{"train_examples": 48750, "image_size": 24, "horizontal_flip": true, "translate": 0.06, "norm": "batchnorm", "loss": "cross_entropy", "learning_rate": 0.0016, "beta2": 0.98, "eps": 1e-08, "batch_size": 256, "epochs": 46.7, "lr_schedule": "wsd", "decay_fraction": 0.4, "warmup_steps": 170}
Rows from block 5 of a small image classifier, named by matrix and row number. Each number is 500 + 25 x the weight over its row's rms, rounded and kept within 0 to 999. All counts start at 0. Numbers have three digits each.
After each channel's rows are labels from the 100 images, of 14848, where the channel reaches its highest value: "peak at" is the part of the image that holds the peak; "strongest on" is what is common among them. Only what is clearly more common there than usual is listed. The data: rosettes with rotational symmetry.
# conv: 3x3 conv (model.blocks.5.conv.weight, 128x128x3x3, each kernel summed), inputs 0-127

conv.19:483482512458478513496536532512504459528502475507510464518440490502507506522496536495467474525506507483446538489455518474499501464525514485495577482511501464507499498536476536526534493518472452482457500506538526476508482493499480482499520493509472490489513522509487498496465515551517508507449487521519447500497529519522492522467506517479481533474479558478457473490494506476471504470494
peak at: middle left
strongest on: nine-fold

conv.8:485499478464483475450532440449484536476487507505453522504540488515492456517521514505490520531485462481519481519544489535510502497506505513505462485495489492496480490469529468465480513452473510465531499523492482526492468477496513514528534477512517467522526513533488463503469440481530448490449505458512510497512486502477496541538482479522500538485523465531520480496524481495508511478505
peak at: middle left
strongest on: nine-fold

conv.30:495485499516488495544515515494541462516467476517509505511512509525467531502496518508465465497478499462525491517492521501486501499493483460522562490531531516499466474549441517508508534479485517542515507531539480509491522518494521463511515497488486532516496480480421461537521512496495550469520477496521499442466541516497450474491523479478509487479517518469530527539487484504490486519514
peak at: bottom right; middle right
strongest on: three-fold

conv.41:515509510529469532525485529532507502534460459510545487517506495481506514519505499482493505491527543474458506503500505468516506509523529445519530456500509485487463502546523523565544534508525510496470515501503530478536488493444524501522504498428479529523512506507500509492487489514502523451535516527475492499521483534525526539522543520501492498495521515472509554500528508489489450523517
peak at: middle right
strongest on: ten-fold; nine-fold

conv.66:435498434522499523485521458502505500494468497459506525498549481523466466490499450476466527515510519485507446505520509504493466530468468489516515488497525503501488519512497456505467495464507484483524523530535475547506492504482523501471511470506501465495506465515495515506502432492484546484514481490490528483513434533520523479547482515512523517485485504478507553530497483486478471512512
peak at: middle left
strongest on: ten-fold; nine-fold

conv.58:456485464494503478450538434457507528533522526524493475508518530500475446493510522490483505491462488476487514499494509518477479471489497468530468522496502507485492471499508464508511535463487472459519472498496512471506472498503519490536494498494501472493514459497480474511452480494506454453505478445488526495511500493547522489566515497471481552487506490520490541505509485449538479516512
peak at: bottom left; middle left
strongest on: ten-fold; nine-fold

conv.97:467533526456464490499546512526508496536515486515516502459483539534468507511465525474482478523494477490502532513540499478515491516509485501492463502508492513528521508528537480504507504534449467468524533517517526493519523504520512502496513506503487515497485507524496428491456526509556464463452491508494465509528511501552503496470493473521524509430488509533452503541480468488496510477501
peak at: middle left
strongest on: three-fold

conv.43:511475485541499445551523506474544492525520462497512494468514474520477515475491489489488488484457481489470498501475534494490479495487499487527487520536465513481495516549491488499532508454489456485468515518530438507487520499489531484512494490498490534503488486472508472554478487489499510441534476511486488501469545497536481492470526440461493475494541512448494525552496500517480487516513
peak at: bottom centre
strongest on: off centre; three-fold; vivid

conv.39:533509512522498478494479495468481501507468505504496508477516495489504538441476503535468488515472478503562479533515506531492507478478481495520480488501512531509494487504501480445451514468505527539511501548528433498518514487476492493504446472509526521479530496462493515506546506473512498467520542496494494492510526469507456462460507439482499480554497496479547522534485535522479506494506
peak at: bottom centre; bottom right
strongest on: three-fold; warm; four-fold

conv.36:568529541479477457536493525453518476521510481477495504511510476477507505464481503533473497526499457504500492520508511443553519497519514547522472500498498531498517519540508505464502491504517499510471512517526472493505503462490495530489450530485551557491491531487507500542513503480515517499529521525491516499509500519477500530475495433519517463499454545486508501519538489509469512455500
peak at: bottom centre; bottom right
strongest on: off centre; warm

conv.114:486523513513513478511536511471518458510491501511500509468480501533474499518480523475479505510492478503466490474535455475520458535513499505514458510523468512504499504512501503498471492502495456474496477514492481474503505524491527519504531564522443515515456522564485463461465530466511448480486491527513502466509483507493524531462508484503545516476509511536440531474515460515452526495526
peak at: top centre; top right
strongest on: cool; three-fold; four-fold

conv.62:477539508497543498471501474511492488497504531517481499434499505531489506517463503496495485525469486502544473554553492506495502495471496486509452519489487524540476502513541482474448490530505497510541508522518470479522474486510499492507533519518491493493524507534546476493440487493551483478458485463488489552515481488507503477451494459489509502462506494539487529480477514434501513479510
peak at: top centre
strongest on: off centre; three-fold; dark; order: four-fold

conv.44:454518470495489485460516484493486476514526508521467539445470505539489486512510542471495496520489453498508492542524441513495516504476484512510454512516486497522520512533519461475447508503468495491520528513500461499521496486513489501501520510518450499481521509546527489444465502510533458511452465492513479509514511516523494480444493461485527499482508510559503498509455496449479504488497
peak at: top right; middle right
strongest on: warm; six-fold

conv.5:470512515493484515493525484459510512460494515512526493468544506517509480500487512500452497558484493486505496513554509529487448518501516458482498522455500449489504519500501525524511539484492502480512500477527468517510522530491530497550510518537497476512492479517493529537519507453483503473517527448497547480458516519535479480506529475479505449500526507473517563513471487481497496523559
peak at: bottom left; middle left
strongest on: ten-fold

conv.119:485532513495490462498509507476526487502489487477496481498474487515466488508477490474501499512507491470524469523563482465533497529500505499503497498505481523510483534523530508466469462504513461479525480499534477488500473505499537526483511561488485506534493544519481475497471496443541491448495484495500508505506454545517513556493495478516541497448458552532476535516533448485467503483519
peak at: top centre
strongest on: warm; three-fold; four-fold

conv.75:472500501485534477518528524463541472535492505512482521500493502508442473511484542471483526525449473503478489486519458469498477521501522503521456518506477499494494525533485500509508491498489453451487504497506474477495487500513526512487525554532482504502465517556485458481481534494497467479489465527532492477506480526508509544501518468492525515462509525512452541493533433491473547491509
peak at: top right; top centre
strongest on: cool; seven-fold

conv.80:486517488542522444530520504492526499531522494512523502496513495519449532489528504464473532502478493527470512478500501481502468514463512511512482515535479498515525506525490491488524515492499434485502500535521487462517517535508517521507514537535465520505472510514523471518428523501503493453520450525519531485507525496552522500478503459476526492478499504513436537547494462515491527526524
peak at: bottom centre
strongest on: three-fold; pastel

conv.33:527481482502513519513497519524528497538478465456517453491524494507486536498466478506502433452480556486478490499466474493474498538531568495502543485504531513503472528521500512526483481498503544554500512480509491526476484478490477493468509494499512551484476498416501515490526486482489522513518523505505479474518496472509517519523501476499479504512527506440503511524532462530494505485481
peak at: middle right
strongest on: eight-fold

conv.27:461504480489457469479526500513527499521533476508512501466487516538448518483503526461456491494482469504455541504488498482493486528481509500491502504509490474510530499568512493498525505502454455489513515503517497479512522498506512498498485556497476502482497518510496441498454513482509486462475450494486505473522526497536507462465499450481512487440511531496450504522452446479480476496502
peak at: middle left
strongest on: three-fold

conv.93:547495515541473501546508544497521438540520457519530510513521514504491523506479539477469487514488496522475529473485494449498506514501516505527487519534512495496508485530469503522518522546503506509445496538515531464506524516495481493498485520533459538479469504465499510517497558499475501472547510547534491452510549513498487489478507462478504509507490524463480538495495480532476531517502
peak at: bottom right; bottom centre
strongest on: three-fold; vivid; palette: cool

conv.42:472519482522496466511533496496538495538529482509527500485494504527458535500520512436470518497477492525468536480497497476487469513474506502502478516540484488527532501523494482499528506501475451485507503527519504471514526532509510505510517559528459519498473501511507458503431526494508481463510451528502519472515533488543518483473507459477520483454487504520443535531476456507499515527523
peak at: bottom left
strongest on: three-fold

conv.83:470511494488494502450501453529552503501530493496496526491504468531506490544466521492521501508483473467556508571532477501493503482487491504459520503476511479513535499543546480477481513503504529502517527460556490529482505441504499483499524528494477473527497459489519466507523477470525507508491502472453496489510502516480491497499466471534490445487517519493543513498482484465473465459499
peak at: middle left; top left
strongest on: off centre

conv.40:541505547490514474493528468466519514490484506500507488446478479537509495520503465535480502498467476477469490483497549509485454474513485512516516498504455532490510480505507544490532489478489461481458497513535465489495485480495513478513546475496488537514497490538495474556453439474543513535480497457462475520474507488501477509457502477469479498498536489495484461509469534473476483489515
peak at: bottom centre
strongest on: eight-fold; cool; seven-fold

conv.48:467514491497496470497499509491526472515515482511498495470458479522451514454453517471483487502468461507512485502506495500494493497451504515516476514526499511504489519553490478463453492500487469490509509543540465475527502497505508497520488501521444518479497512498529464484470521486501481443456474501496492523513526520556502496445494460467508489465481532511470547564486481446480515485511
peak at: bottom centre; bottom left
strongest on: five-fold; four-fold

conv.15:472523488478463504444485487503497491511520488520465512438488482507514490477454513484520472519510479502543472548534465537501508502486508500499487517495472501511507526522524452454401495510451500490521522502528456515520491469510507498486496476513442510475533506509542510458521500496528465490469522480482480532515498494516500484452482486500523497516505504533513515508467522481475496465481
peak at: top right
strongest on: cool

conv.0:483526496475480513469499513511500481505506470521515539481516513531463521493423575466471497510447482510508490498529438474494478500492479509511479496515518505540507503549489464503427487514486519515495526526531485497502497459489508495486508477484493500480487485532525462440508507497499489455446494485486484503519501523553460499489488483478523482477530524505471514531495467490494503462506
peak at: middle left
strongest on: cool; three-fold

conv.24:500513519531513506494514455521481480503547514511514507485514487498498517483474540512529477534489458522564510516496498513503493479478506539534478542488482510534567510542485475476445498505535521503468519530550481484515561515508477474510475504542523481497534476470533477519501484487512493494486515466449511560493531523508491510488456508492471500507524527488512519532491551508474497494515
peak at: top right; middle right
strongest on: cool